{
  "train_examples": 78125,
  "spec_augment": true,
  "encoder_norm": "layernorm",
  "encoder_mlp_ratio": 4,
  "encoder_head_dim": 16,
  "encoder_parallel_block": false,
  "encoder_width": 256,
  "decoder_norm": "layernorm_no_bias",
  "decoder_norm_position": "pre",
  "decoder_fused_qkv": false,
  "muon_scale": "original",
  "nesterov": true,
  "steps": 14600,
  "weight_decay": 0.03
}
Rows from expert 5 of block 3 of the audio encoder, named by matrix and row number. Rows with one number belong to one neuron. Each number is 128 + 24 x the weight over its row's rms, rounded and kept within 0 to 255. All counts start at 0. Numbers have three digits each. After the name is the row's rms in percent of the matrix's.
# up: expert up (encoder.blocks.3.mlp.up, 16x128x256), inputs 128-255
# down: expert down (encoder.blocks.3.mlp.down, 16x256x128, transposed), outputs 128-255
up.60 093:123116108104127124134126126143110143158113125121140166135134140103049166129120098125153124144111138128106156056138130134086131109124114190143210092147136109144152094137119101116142149142123125127145136165128157120136110150100144122122135109085100131146170180107068119097105140118129104109156117139114102118093130124118145115130103137185142139125127131137116134158131127094125129145158
down.60 098:132179146104126132122125166136152144144131163125051115086124180140110142113122130057095136133134169123082142109130114134128140171083120107138117147114088183141153155127132084104116128136122124116096119177105185100128096094099090147136130154135084158123121098126129113110134075145167153154128187130101124147135116142134089141114167115121177126143143120126100142142101133143126115105147
up.61 113:107137145132124128120170152171145127114138093082191114157148128132107130089134126113139132130095124116148139130126125129098131137161129100143141132115171126132139101151127118107146137145130129143140166146129125118134117161132138131131173143101123131097132147109092145124082105139150129175128096128143184096126127142129085149141093142100166151152135083100136108116022120136137119137119
down.61 121:155123158125127092136123107069144068066126102106106126128161146126109130119107102126121154127133085112172142134126121112141128121136135120100135110134153152130146136122159218080136141093138087164120138124090119111122127103140141127132117097147126110135096140137105131122138139136127117101119112128130103142183112154107100123129138117144139146121126147135106135142126129133166108152163
up.62 095:191136137077137129132168199121132131120126121109095152107149152124166140134150136103127147126073140124119124149112177080144134126106171140131108138153143121129072127127122139136133120147121146136135058121084117135097134117178121085135123129098128173137134126127155133128140123209108072131131079128104164135124154110148120124114114098087126127134112115154131156153131122108119137106128
down.62 100:119152160088103151091112082137163139103147121112137144131126111127193146047124134111145108135127161182136099141121124140150130128126152128102178129122132101128108132124135129128119130134114130127070110121157157105107133147123087139169121131137140112081136109106149135074162096123155130124118152089068068140127091159087142129144093114128133119128105174124118108100103099114113130129110
up.63 109:120121135101132185146084108122123128101101149105154147164121141178127114190153101145126143129153117104123178109118131135152162132151125129160122142122115181121159096119139139134125096118123136105091119147107149110051091108126128155130123080130137147155136112116128135141139132151086099084111112147084139117131138117120126121073149154123133122183123129123073118134136166130118131138175
down.63 115:140089149131127138095096092163109112154128095134131159151123170147126106078127096122140126135150165149116160147130163124132130133100125129119129102129081124129120126122125111098120145126113147089127089135066140140110187136128136165125106159135102131134136174112085148102124130077161089162115166117144173147112143155141123139150126164133142134125125136127186109146086084106107107122136
up.64 114:086157142058127161148124140101121128144159103139120133140128114113153132128119117119166115115095104146123116073136183095113129134122121139130153168110100132125127131118107126140097136176134136112120143183177079126101116072129173117120126144127120139135129188143112128129157149149148120114146125120126126132093102148086201145075184142092120105128127150151115113088123140134137123178126
down.64 119:183105113118120157130126112134131150144155123128130139123114137147125148103154131129132132152134076109102148114124091116135121128187142084133154128148118123136138131090103096126144155125124101126069103132066119125154083116109201104103129123135140128127145116139121132128121141111160098147131126146136084140137142096125131116085125140185146134144140120109136083131118125142131123147147
up.65 092:116127113165131118129129142099150139127102124116121128112145149130147107129109104104115136131124121106147129085158159128143060115128130128165143134122139148109108136128152150121120133132126125130092076124172128119121107128112144124145094135127130128134162137139070105113080175115112128076196123143130127119130133114126114148129120202127139133145124131143134137133102116096147137147125
down.65 094:145172146121140143136107114133099086169118135089134125133099105103140121122112167124120131150130134099059132114127172112119103135124128125082129152142099117129133118164125123085144129157130132162127091145094138107180152146123134144109083124161078132121130136137120074104171086145126088164125139131180124124173156120160140138142127115111154143120078129128157115093117098129152137152140
up.66 094:129132119141130119121127152076130058136120127122093132118141130118109123150131102099104202130135125132137102096167122076156121128129169090159123126132174135129129148128120140127165114117147140101132126154181163158162130104141122120148137141145127102087167139132157119123117122149177163142111098139136131141129128164144081130140139194111162080147112141145132136119117091090200092146108
down.66 097:133142142114155148133120117124127096115149115104137072115122136149184137167129132119138110118169156135131096124121110121121198139111153132132157143123069130133100101150135150129181128138162120132122170126129079120144125132124160081115102141101159127151116108176177180159094216118114133182103137102145101129082141121112119091120110099170164164163100142140148132105148159152117131076105
up.67 080:126129147160123142142128091165119131128144122136134211125123125125151132123109116138099122147129146152149128117113126154190164142137114089121133129098107123127136136132125087131140090087163169134140134130121115110159131128123097123134149138090119165126055120147133092119165126121093128129129117125126147139136111129122125113107129190094118157130145147191158153181063134131128066127118
down.67 083:156123175137122128127136151117159113096145136130142071124141126102132101133128097131129157111119128090117121127131131129078130106119161103164133129127101130104177123134144129140154149124140174109132120118106133141120127130165133125093129128121115129139108094108187140139118136127097138169117113128136123064141166125140157163126113124104134120121117120131134136114127160128114141086126
up.68 057:215126132121183139112124131152118126131134102135104123067183091134139122094127148128116128110102084163043126143153116145184113126138112136143141123127135162110140147115129104164120187129127109110163067120121116162118129138175118101163113124126151090184133119100132117111128135127140121122160127155139125124159147157057123128184102131123132128127147118120126131126136145116105135139121
down.68 057:110127116122086128100140122094117109133105133133148132139146101169154135129079162116131118151092155133132120139142217174145082133134157138179123145123128125118127126106166188125143165100135150125116090123132081149124138107146135118136084126117187198146163106124119087122111121125145141112117117160096127061117127127085157119130150123133129152138124119087168146084137141108143098108072
up.69 085:110190126099140146126145147151090157138128175068118107150117119114145133094127148154137133127146126147139140159134114113126128125129129115123110129070115100110096127155128095121126127126128135134124100114138125135120130127139099124126116153142134114153109091097100123119177134155125070163136109099121099145116048097118131118181177102105113145147121125115145105085137161131146171145114
down.69 088:132119198114122129119132136146142169130139158164087117116124134132133054091061130122141104130143109138136113118134132076129080106104161129126106079122107125117119165155111125096155130142133095124108106072127110115122135144121197120155129149123111081168155113100136105114132135126123092133125164117176162134123113177114130147127132059127192138144143133131152175111156125132101125164140
up.70 107:130130130113120129199123128138131149133124179128167138142116154116135159173113136091118125110099168114079141131141139175127099123117142127143100132087168123079115120132128084137144103143131144119146144115056154153102119157127139102112157105124128142128106126087111121142199176124089132126100118126099146110106131122098135130140139136136170126091118116119124143131089114170118110147146
down.70 106:123140131126118139120080113092125088176129126170118105151140143124156110121118114094154120132135116117138122137196129109132144149151113137110116118145055087092130093073155128109132109152116143122155112136122144115170118131112111127103152131119142162127145141127073135111188150134135101112141163117122162128134134142129088147136128155154124120122088164095134057139127173105127127145121
up.71 110:140129146107131134112160125123143074108106135178190123123127138105135133072105128075100161117174126130129122137130147118140147115156125114148076124111136191103135114144070141133163166128144143155128041127130140102137154098129133130116130126120130121123141116125121127136112162144168142145110148097204121166132134155134153169160169096122137105107090140149121104122125105102127167101118
down.71 106:132151116125118112098094165144119095128128114114123097203119081146132177132149118147129144141135103085161119115086121152118138108081148122115162102154121100130129125128156143132135119138147106117088138126109078118123116152079135150146125095139136095111172093122142186124142127151177132131131123120125147107126145133110131168157147115128091136130123106132102128121154169148137131177133
up.72 114:124123157134093112115149057122137158123114159143113134108134110113165191120122130142118108119122097132121096051130132116146126154128127108118150089100161136099132117112122124147136130121127128112143102130104111123131125110078175190126141148078118115153124147141099129091155091134117084139168146162130143141102106125125131131129137121112132115127141120127117129090105133128121127147097
down.72 107:136134122117087131138093127132130125128124125112168124091054146100137148124144126113114121128167112156102144188077101134124135125161125152118049111145143101137141096133140129128122152165100102129130106121117174126125133125097139083106161133128138150137143134167140117145136127129129171160139076098111111132166098121101128118125136130138110102122139136119161105122189119106130083134126
up.73 118:106078131129151091109146093022130147127093125150121130108128113097122148178152128132144137102152132132128124118179119154140123131130122139156139158108116130073128136132160162130107088120154183155125134120086140134105143158121128122125127122146136129118117174149114127124131128129089135119132121143142133125086139190108124138116127143120105208124132138124125135159104130126132067120139
down.73 104:140114125142121134128101200178148120142128127146149144132128117108143141140135125129139098148123134132125147119117120174119128085124140136163121126128141119166118101144148144130162115159146126133087188095161134151126079143095136156153092073131131128088179123145109115146149087110139128118149145107144080097126133110110115096150170177135139069074087119139123069131119143089075151154141
up.74 110:101129091160102125114131105105127125134148147141111165088069108134130151136160160100107127143136150128107130072113116103107056123123093140108149121114135162129118061103133134119123127098076117119111203108139126104121108122137120131120128124123149107071126134184134132133131196126103129081106134125114139127100136133148122123142095129124123095137180123142068145099098125128136157057146
down.74 107:168124135135136091129127095090150100107132118131160132132158143166173119082128140127123102117099143156083163113205105127135123129048162117102125121137163157116168120149104097124140129148127117128131127125198126141148127139149121095093116134107135122126097103083133132127109144133148168069101124192107149116153084127150135151071124137113127118130112132149122166131122107125128108139121
up.75 064:130124132119149117117130132127142129142131160126119096124131121137119132129141120138120131089114183084106128112118131126139191141113217120124138130126115195134137154105118115115126122151162131086135111137170113128160132132110158146128106171125134096135134128115124106145107129131134145160125080127120120101131084176114114135129163129145138105117133127119153111181128128138129137128107
down.75 068:091120134120123121131142139104156127135137101111148128108126134113134154183123091127133121108153127131168137128145114095115134088169123128101108148131133097174124182127128124134116160122136111128124107120124124076110155122122154118110090133129126124166141140123097136148139105097115193134124113133054119146204117120138112137127129115127123113133125170165142102130128137116132124153121
up.76 125:076135154107131157117144134140092144127123167120127116132113167128158128117117163124147127121174169143120135131132136155105117122158142131102159134143143131129119117138123138137133124127132140124139069147087140143125147125139126114140133150118058120127130123143128094128076110147133122141118173112139139133129136149151150119119117138116135113139171124103105156121163100121090099145127
down.76 130:149133135098131183131128131172115142082126105101114123129113134127127086087118113142131146090151169144102095140181166128134110126162125101118112148128148137116105120120123131143113108118105177131130103132109095080150132115134134100165129109118095096106134154142115109111079121150106129160127128125131123127115101123126121143117117163145117076125131124118110178114093131125164133120139
up.77 110:127193130140140136132130107106132110140115109126127135131119126130114141138122119117050124129086156144144121074139127107133137143097121130129134109132152084105122108114127130132143120126145147131117203113164155121139129139113108133133105141123130158119133129119196120132163172137125185067082151149092114111137126153090122094105128097166133075133080132154122126106121117148129131167124
down.77 112:118119134110137096138183139117118127212133124130119105085108072136137113140125100154163113176132164107135135125119055094144122121141118137122127153125091125153134135119128079103124159138123139123090103136133117131156155119129141130132126112156135124109125090084123167137141148158119127106106140174085126085102134142128139159124133111094105103133123116129124113128133152131165130167077
up.78 117:160114181092084143131122131116160148124070162126112119128132110159129130125127177127087141185127129163156089114133101111122120135163084139127130159109128142141157114128116135163174094123111137060086114133162115119144141118123137101111105136161135112073139079154091132088132136145136118129147157139105148126140121103132128112113120151116135034138123143129147122130124161137124145155114
down.78 101:111098125136074140134137151133097195153150133171150169135123140121129143119136167131143153101139120116069127119142080144143146128129122140121105092120134085117127119138122092194139129130097132119127071176130134129123133123128129113061142134153126140140145078152147088133108151115148140130161153126166079135106125113127160126111123133142123113091133123142128135156124108129086098142120
up.79 121:131125139146129135145103074100138099122135167142134160152135102131156131131154114121155156127134145129128129114141126054127123128129120135151119084154145163115151106133133124125099129140117137116129129142116141172184136132133104101099161128123067151107120147113108134157127152135114146128154088141131098119104158115148197127086100088182114086110131124165141142132142131081128140126160
down.79 114:105153171180137100124091085155121139142125128101120110120111122129131132143140142134137091151096123158141129131102136118153131082113113096179093125126127120163154100134148088145120126141148107120142124107147129127197120122128155165111103135137098123152145129126165127085123175110126179143125170147137096185123075128129129031120148127107128111138135152130127172089118123128136148161147
up.80 110:143076109123133075138103181126102112087156116128130124126130130138141106124151127094107105147132092130148115199122125107118124113057157100143106159131112115088131129129119114122107105100133209139125112115083126132135104138119109150128113115148105120114134124107147137132120119121117140125135123110134125102079129164124149109129124120136130140110120116128109173138142124176128136113119
down.80 114:098127137118085135135145143136137121117128123076141121120108147145134131123114132093105127144161166110120134126149137096124103117114172112131117124108134137134117158137127125126121117124146161124078131160138145106137131128162119123132103129135185146106118097125137139121081154120133103124122076100157120133126094104121087138150138079110133141072101135104153148092101177113136126164126
up.81 086:126129112097152127182133128125117173125104114129129105148154153170094088106133125152112130138099128106134116142156132129144142137092127129103123084110117113135129129112130119146132126174127129094129100119126218135118132123116139135139100108122125143148103134132153141123109122119096102125144182126162138142097095173146111106126152149119133195115129131144102134122113125149135127166133
down.81 094:142127220153104078095114144130062109139132149157084143157093128161143129182126122106144161127122137166136130116151108108111141121120102128131118123118097112116106133206156143126086107168120138130103114137131127133153120148083132096125115171175141126138133100155094124111075151130126107137103122168136128121178129132121143116092129118156126181139125124131175136119168100151123134128131
up.82 092:125117155180090131144151134099127163169142114141106130066122133127117132129114188102167061139094141079122125139118127171111084139126156104124084129127109143125130121141132113174136149130133140133095090096119121127132117106121151143192109168129146125134156103118118094147136129167129103122122128107097102114133119105128168072109144134138120132121162086156132117217141117121100123163140
down.82 102:108133124091140058127097147145081123133109099116143134112195093145123127160125189145105139099141095105145112167130140121117124159122087103137118142127136130110160125109081114101119111132128133155131134127125104105104116150118128114132182114118134115109146080125144131155107178120143142130124134138141114149139105121134125118124170150129084100109117141148132131121197164163156148118084
up.83 106:128137132136112127124122138131089182169161130072131141112104120120122157110140084156136093128132134114093125118195187133094113100130148152140119136138138132162165122130132124144151090132111123135116117123124161135119131151130134154134159154131113154077154155139119111104131126128137136092102137140136106132133172127208161111135105134102116110122155132138127155059121093122123114130124
down.83 107:178135157137105131159106081124128090118108151132154138147119130115128083157150138131148148105120204120120160108111110128124093129112111067107129128144140117132148144129123103128124091101115115130125116130131109115138123131153149090123114152117102119079111138138135115148116119134133164144120095133176180141105089128106121128130125136101147139173128146126115217127123097136120180117113
up.84 086:152116125130156137127076097130142141167107185112131132127138180113123117155130104133127143145174154125141124116140152131143079121116091157138127105130100106159113083140106089121150175089171153120149128134149127140134111156120131139118115130128112077131131133121111133114218104139130122088140154092123130141139129107126127130171150142139131142171124118164170145109135128103108119133094
down.84 083:141114124158096080124148128123179136159120075169163117103151097123128154136129135152083150129153115120126140108129091149153132119111140115133142119194177140133130084118120137120095104167153092110110131105134131123131165090104128132129157098134178100098132111098162149131103147126108119148144116137114135137080149120170124136131128175188144106099153129124119133138119122125137105111178
up.85 114:147156134173129119138110126110134102123082152133138097161088108156123114091141178109127145127125142115123127120206109141128136124137109155178099144133123135122102129081064122110129130143160131119176140137087119133128134125147100127105106136104137138130140117141141128104146172097111124065105124111158099152095124119144174123095137164128128089117123139136149159140122181100127079091166
down.85 114:143151168125120125136075164135125135151114054149131134123100127125100113137087159156135116108102110086099189114148120141136065138127175161134160120109157132166136140127136106172127101147135136091095093130118145110159108129116122137125133102101157135105126125145123118140172092127124066134117168100105122130133144078122097110113114134132067066182141134114098119128125173143113135133122
up.86 097:108160163092127120127118120084170105096154118127128119127174174109117162124144106130133116125125184156127126138135154126136072095137136145127131121105120144088163076146136142118136103132146137124149146104048129125127135107117152139127193120125127129124150141135122100131097131121118152151117109123117135126131153146155134127183105108114118135100127127154112177110110098045136086142193
down.86 110:123154147149128133119116079165131092127126109134097143099129088171177118117085117131129155122073129155100164111127134114095158130134156122135128139140105084123154121119165134182131148115144132133125088103171089144154123098182128118120126159136142104141126116130102137153120144101127161117105147116150140135181115123124132182091116096153142063134118115111123132130163126103138147098119
up.87 084:139140143133099117134162123127095101124122129098114141125113121145111134078142134121107125142082140112119118112142119072144126130115191133129127134147133103129168107117128104099141127102106123114121101136149131106110135128164129129136129159151126135127069128135146155132088155136154153117131136153132169131097130159128132129132134133157132163120093135082134146131119114170113129144134
down.87 092:129106130091187129131112148126132155132127170135145109073124118092176129116153144128126128123127144124158117131176135165124127123094142146123172129123120083165130087127127056135070122181133135129175099123138160124132154129153115124125145156068112138087106142119060117111156134123135081131083113172128151107121123147171127145140109151124092134106110139113135135114128129160129152140111
up.88 115:128110137136128140140126139172142146137173140143134114170144124127124130089129138121140215129146164117170131091101118115046145135131140149113123174081161127096142125139128112143098142137129125129102126102132181130129133144162132129167131121175135128153134129128107114090130124142130085152121165179123166129119121126125110096121137126111122146143118149109127111154140150123123083124116
down.88 104:099132126125128087112113111085161154187121142111139125142134132091063134156125108117119131145146128184110154147103138131125114107139149138130131135145083137132113146115130142125096122164124127115121134117146088125104144129147129136124124154160122173140125168159153091146126100176119112137155137100138134069091142124112138113062128126105178130115170129153124147121160077137107137151087
up.89 099:125136150139052132138119135080086134143129092141116160157089136228123133105108107144085152128119123141086166128137149125127129158093122108104129146162122135151115120135092083165136129148123146115130143129080153111165167129124181133122080132099130106177124120119134113113196113151102130127150134143107135157147094136162118142156119162135134118120103121100126183105143108145083126094122
down.89 098:179110114130143092115123101128120089120131117109103126126062129127096152144142106113127098079132120129131178112120128091112124101122149141137133113074155178106129119130136130111124142114163106111163148138174086120127138157140169168125131091116113159162136203126132103133136135140091084122115099124084138129084126134130128135095116110103130127126134140111086093136158138134105154115159
up.90 110:112128119122137175123081116124151156127123111065119083129138203111122119120127153104119154125149118148063111120119096129141126150142125030149104106139136119131117137134139126124117111090125075146104075173112120105119125140125108114145119122137100134190140129120129139092142130117181121134135109140150104129143135142126144192108149157102135146112128102137104110143131107124083137097098
down.90 119:136114163161106162114144139120099128136115159128164150127097125132131134094133124113098097130126134116123154095181146122119091128142112144122096115214128126133168128186122117119136124181125118110104164137166145115144146147111098115120127135126110152140153124107122124152123124096137119102143131143101156122107094109147167149072089129118141138187152128125136148128130120132141125159110
up.91 100:120139096111103210148119129174125101113142135122132134127155112133142148128130144113134126142132165133136124134111123132141134140124124134100100109099132145145135098151121130128126129111097101148177137130134110140166135121126131140128126156127108119110149175130120080087136143105135116127138066126160095149098129120135121152136090164153127082067161138113125111115129052108110101087105
down.91 091:109088186135196106146091121111113105136139119100131120121115149091128121113158175143126078131133142146110162131199123122142122132087184126110133133123107122130128084096138139119130127189114122120141120150131128139148127149138132130112116155143124118114105114125099138153169113113158102151103121114140141103092124137101114116134131170146168132099122125132118140183114108090056082138151
up.92 100:124140109137131125114127125142124130120138170131144144128136109119128143121133155122128131127132115132109134124075126139129139126135094139146159117126127091142124128155146161135077109144111099112134119129111117129140132141142112126102164163169119125113121131109158129126155145110125157127118121111133126144101086115126124144132132147179157129109138121099161151132081127156125118132122
down.92 098:103129174115120183138130119127134138092128123166148098140147145161179128133136116134163128129107140154174154127061106148087130127088151126132099099090127128116183078139167102123124140107120125137073113122133103138076180130126133110142098134105120152188108125123101150123155132155165137186118131087122127111121119117146177163133107129100094141121130097149141109149127099157157115133085
up.93 108:125181130155116122178098175130128084100143092096122118140128136150140118130127127115132140129158127109155112113170122156123131115137122123143140130132124104138130160123192139121159099124112133107183066103138165133100136103125150094132124140151118122136061156161095111121126126142128124143138146139120144165079123134121125119134110138136159128177177133124141126175166094123141099195142
down.93 112:117139109107166091183130109115132123199117151134104115129099113108088104215129078110124128164095123129129149123126097173170143120129114129137135123121106195126113100117135107126138131129132105171132136132127149120105133142136136132136137141120112192117143112110135120158181103124130122103116094127136118124165127124092126158155144157098112177138128151121100125154158089119138113091134
up.94 083:175122128139063121137168125133159166138097144124117130128128119139128134147144167132127164121140172117141120128126118112151112111135117124126098137131130065081123116111103120132184136122127152144159111120100123163107126149132148114145124157122113140133087129255130123146102168111113126131105115133186125137081095130100131124147130119110135149153086125144128157147111118116125125158128
down.94 083:128143135142097100114117134162116119134127087123135128156120074148110132123111134081116133133124140091126130130124186155098123111073182118091153123110164111110126130139121147136069172136119121141139186122159119145122129137086130106121133126139131166135136124113073121050143129135118086151132122112123127148152113150107138142122128145120118065129139139137142084114126126133112192113154
up.95 105:081086100102133132111149131177102135132128125151166147117132159081135126124195145123154177141130123126132119099118144109129133128086127147132135123153137124114132140123120113125102125121101165110130142124174094133131120129128173086130115138093132133101100129143117089115125128145122158122123068126150106134187104150147073145131119144123114145114107083116179091092074127150130117118122
down.95 106:143133145114126120139158131071109127112165137147104136149136114128115140201109137177131102110144128126137155140216133152121138160141162134088128142166178110140120139129118110063142125142120140152136126134085128131106126095125133097061127156117126117121119099112125142141126120121133123093105125132096162080132119125133129113123088138146139126118110119101140133174135162111096134140070
up.96 055:144123096146136164132110119120132135126146115108124114129103134158172096173104113108159128127132108141106112137112129133151127161117096127143083119137083153102129139170121167141132125112045131128124103119125140115142120127118100132124120122182131120133138119107109116125129132126134127107124131132140098138126127125143129134121127109137074103123109109144137130118041115147131107050144
down.96 059:086125174123122096115141125128128173176136124140153141127127157078172126124130144137125129105143128171127104127125145157130124120138131129064152145161088131127125137138119111114129127106136123129111138112107137123130116153107137126072146120119131134150170175145146130188112144109118146069091136149162158126153126189114105169087158108133150130117128101103110083115135138129154128138145
up.97 107:100145097131094090140101162130088103092120138130083129113156150132110108122109132131120131124161129155141143089119157114076129096085111137134032146152154103123139064126165128097164154158123125122120157136087109111155108130127128099128116132127127117177141173127086120128144140143131145124131150151088098119137117123123161143141125148101116137120144115129136090131126146129149131127095
down.97 095:112134156130150153158118091084145150118125134116152120159139127124109162139132116113112172126092146133146154092137108124117088096066121116116130118120110119113118189119124099135123141087146133113107076116156098105132165133127160084112150144149133158133138120066166125155146155139144127191139155146187145138106135132136126127095123136181131149143098122119126089121142126129144131106126
up.98 107:116123141125111115157111128159146095084132112126125123131129113144111134165138135113121079190127146117116106178132107134070149137153195097159109094123125129104147117177132122127125158151128127137115201113108130148103124123127098128121133121113126146165122117111139096138086171096124151117115077154111064126138102125121107135116136084143124060112132132149155155144122158127082120111127
down.98 111:146135110145108098126154120152129111134107116120154126102132137139092121150146107127143026108124184131168140156120156150137124115127103108126143162133112124118164129124126153132110122107159156130152100124191120134126136122112139076124103142151110158107120087125096126153121135162164146140118110112164126140110092125135138110085115144121106130124126102101123082127123121148130128106126
up.99 106:078094127132143138207091120108130131156101076137120132089147127125111157113129122120181146099134086128133112139101123119095187121137125101135126127108130121123125123125145141138126159140135133152126133147115133121129112133120107107129147138136096137106132161124077142120189121134130133133127167159141122150109124175116120146116164116099129162096039080117160117110075095130115125152132
down.99 101:126175141143141128138126134115134141110132126126107109109082125082089134141115139072124092139175120136147085161128100125139123094128117168177107142120125120154099124129128143112119133069048149121145164125102118140114146108143117159104125130139131127083130132113170123115113128141102126115135129134120107129120153097128073133137140108120139165141101125090129144129142064127131102133125
up.100 096:153123142163125135141146109136125131171084169134172132094114129108118163096122036134123110107093139082106115127175152137117112126131103086082120110141119133118106126136146095132084128190118136121113150117098136190153115162148133084128119177136099135171132125177065126128130118141099131116137077127144112178091127122118110130127129125157110123133116108142148166116139130164148140137160
down.100 096:124104131173098120133133142140137144156130139167114136188156096128153144094150116137129126176120118138099108114155123126114131127119110134171170125131139148116127146126090107104142152128156138125121119104123079093142159131124103155098154054128113144142148137124055131133139134088128160134093150127184162078154219126133161144129138094075154124129119123168125126111109156054138094125120
up.101 066:124159167150089083118162121114131161132149135109156113118128137139177115124075125151153132155138102121119138113165197124115134120127087173120155156115134116106108123124127131083109161148123107132078128150098153126145125107098138127118137158145120122149036130132117110117128127126131115140162139149142116173111097128101146124158127118095127151152122153124134142120209162128092129118114
down.101 076:122134134129152126117134127122142116156099106150136147121127132088104127105145116136115148146120120134118140101135105155139170155115114105161184134123172058136153128129165106136116094123122179161119202091143190126112107121101128125177135134157121095107186138131134173084160126167119106089096130156182131125144137132139137110142097117138124128110122132100133134113133132130128107129119
up.102 112:142077124128131134125105157093129137123159104101126137127140113134137103125129135135118104121053140068135165137134128148115209125129138142129065131098117132118131127187144094126129144167095157130129130115158126150159140134091150127087109136125106056160098108127126110129094141107095144130162143130133147140132108131136139113106154129131125132121132116084128158104139057164132078148168
down.102 102:129130107123112084107146143134146103127105093116132138113099138108146126108171120113103168127138193132129128121104123130130129149137132134145129140115129139130157104145137163122119138158147178136149112120119137135109116134094114141137128089094105154127128140112110141082132155093141056116141099113062081111144140132128129120116123125111067118135117170134116143146044162124160145109120
up.103 100:118132130135128130193137149104089110130129078141085121131149042125077114127124136120141133151181152063154123138113140113133129117108142119126117116137113126151134146126143126128157142172130159094151145156140128129144140153133125105121139123161158128112132139112157095120120144146128123115121117123117176127151093130120119135131112143118131136134113080180123130089128138126129140171125
down.103 108:114155123147112134114183133123139130151131150134122099112169120129163137108130120126159140139128125124140139126157147098112121111124136085134054140134106154129152122134125187134130166143119117148123111120127122141172123095140136133152134149132088128133110122114107153145109119075140138191127079155121113127071108144137106088116137102127118135132165135134121119122136133140109149143177
up.104 084:190131111123110146017108153108118142127153129110137155120127130147133128139135104123117127125148123123126114128142122129145134124132137140117206146126123168169108157119127130122131197104107106145135144140124139131152122132112117070142131036136161156130114137102164168128136112128144179108131132103093110130148158124141119084125113129118128097124087167138132142128215057138121120116141
down.104 079:134104131142118103114122061123108071134106130082174136099113126127148111159120132139134142127123113127138112188164132168146125120129088129148100128081127103128134166135117139123183172116146120134148128127077119149134174132101109137141139103123082135136122140131120132116079121126115161081162143167119180143128128143092102139124162138145175116178138146134123064130095113131130152119098
up.105 111:155114132106173128120129052117080126125105133150143157135127131128152136200123160158177142124146152157129109163187132137125147168117131121140117127123184108107164101126105180138105142131085136068117131132065106135138137125118128122127150116113136110125135145122129128095129124142126091151113128096131119174111138115128124150119137103122123129129124119120135094186129122157121090115114
down.105 103:151134147164120169146140127126129131144145105113127144113130107124135100102148137117121081111128114140086118134106135146134127157150118133100123139128206117127160127085159132148126101123106179113140135163138118139155128111129154078133115112128159115165158113128077169090119114135108102107125142072121119134059101122108106128085125174122117109142081141166130101154121133132148116167145
up.106 075:129155157105129140115131148128070111138161115123121127125093157138124128121124122109118128059155131137101134136132171128107190119117176109135163154100134157071150125118122062126126180121078123127143128130161197122109140132123135129129099128120131135122095160131115143124131119113141131109073108119131155131134116132172120123103147122216070126162125133149092129126094130165124129097168
down.106 073:136064122124139131129102116119126169119095140106137136118056116139106111141199120128127137133134158124129133124116116130127134120119185131116134137102096152131128137124135094132127116108125177117146070127243104126130163136135147133139137145086128142137143134127134125139142153126114133115113085143153119116201057130113128133132153157117136098135126136110167094155106128136127145126098
up.107 094:140085140179095099080161098146117086134136146149122120139161174077133136169111135132147124119116127075131149127123100161097133128134111119130152144200116087154124127129123137133163101128118140123127146086115116131104133128162078156127137124120130131087111129112147107107113105171156129139119120106118096170152146130119123106136147158114126139101136132085099125135136128093104176145135
down.107 100:133080139101147109156060104126144132111127135168106117146145130165095080122128175121121113124149146142121168112112111145142121143176104136121110115118140128185105119112149061150129126146108107129137144142133112107119087141124115123121120122147142132152090131120122127155121095157126082121087124150165134144151105125090082185103098131160124141145136131187120177122120129139160114101133
up.108 110:129149134163142149118112059108088133124120118158104135124132107094145136093139129140140128125119128113158153100125126112154111133129175080126141119136108124129174132161125155125153119129122098132114149058138172145137120124135129112102121119127064151145079127135140122153140141118129142108121098136122130119104144044130171110108112137116124135119160146157073077121064126143127179173190
down.108 113:118111050134106125126086134121097132143154138128153135142152125078137116126154125109131114125143153113119126188113110095130130100118113176158154144131127125079156136141120128131123115140151055079138078136122179146138127116106141153126137139123132106136104140134153151119109131113114214145147113119162114134133138137164133127128123126064179100128104102154135122116149147108126118122150
up.109 096:055158145110133120151128169130119120151143096138124126116132104096109094184099103113147174111129184110134140194154133129134115156110124129093132116128139130122111068136140204128137109161115125131128103119129133119138142121151152117113122126124147136126147138180104145129121128124123101139106116076135116090124142092112150108138137142100173134132137141081131165115129133128117131136112
down.109 093:151126128142120133117106149151122174150129123079063139134128104142116139136108140120152121165106143112163142125108154101148132101114124130126115128088144162151075136152130129136102084132125103128092111135157089121140113104102094122113132120129125103144133100107145106116138130093141106126163146110126114136150121113116094110139134150127122155116126108136151090134111099176131152131154
up.110 077:130187164125130129128163147068125124058155114128127137143123138124123130148120116136176139095114111136118092089133144143130131126109157128114132129133109055060111150180133103173092172137133117076127097118134135114087132122141135114129062132151116152125116135095118122141165176149169108104126128130156146127137116118091165144083114114106106126160123128131153100173145063132125126128152
down.110 077:123157105100143118087125100130145131178128122121148126124134120129134252114128106116142124153119112098097125165105130140129127134160113134147143170127120115133126121075135116143129146127130104138215126125107118139164134141112166126150161117141125110122077095171142095135137137169088114074125130130140126147138133110139109119128138126126145162083156150101140112126121081119116078165135
up.111 103:150122128084122143140177066099057162100128150103087121133128116124129155185112175131135128094179128167136128141082124090148117136118123082104174144150127135163109129132121118122061107197130120108157146136129141154124124128087135122109114122123120119116206119139166113101157125099087140163113119157095165155144123161077139109156128157125124122100133111149134138127147127126132133116119
down.111 104:145127114124109109146128128155095135152082166100098152131133129139148119096154092122107118124160108130136152125133177130139142148140151164105091081172126103114112142152133104137163133089121167106097095130175164128172116131138128140134080122117120099170132178185126132116108124116121113128167100139140126108122133127111150123128123133133142135137150170141115168099115087124129143124136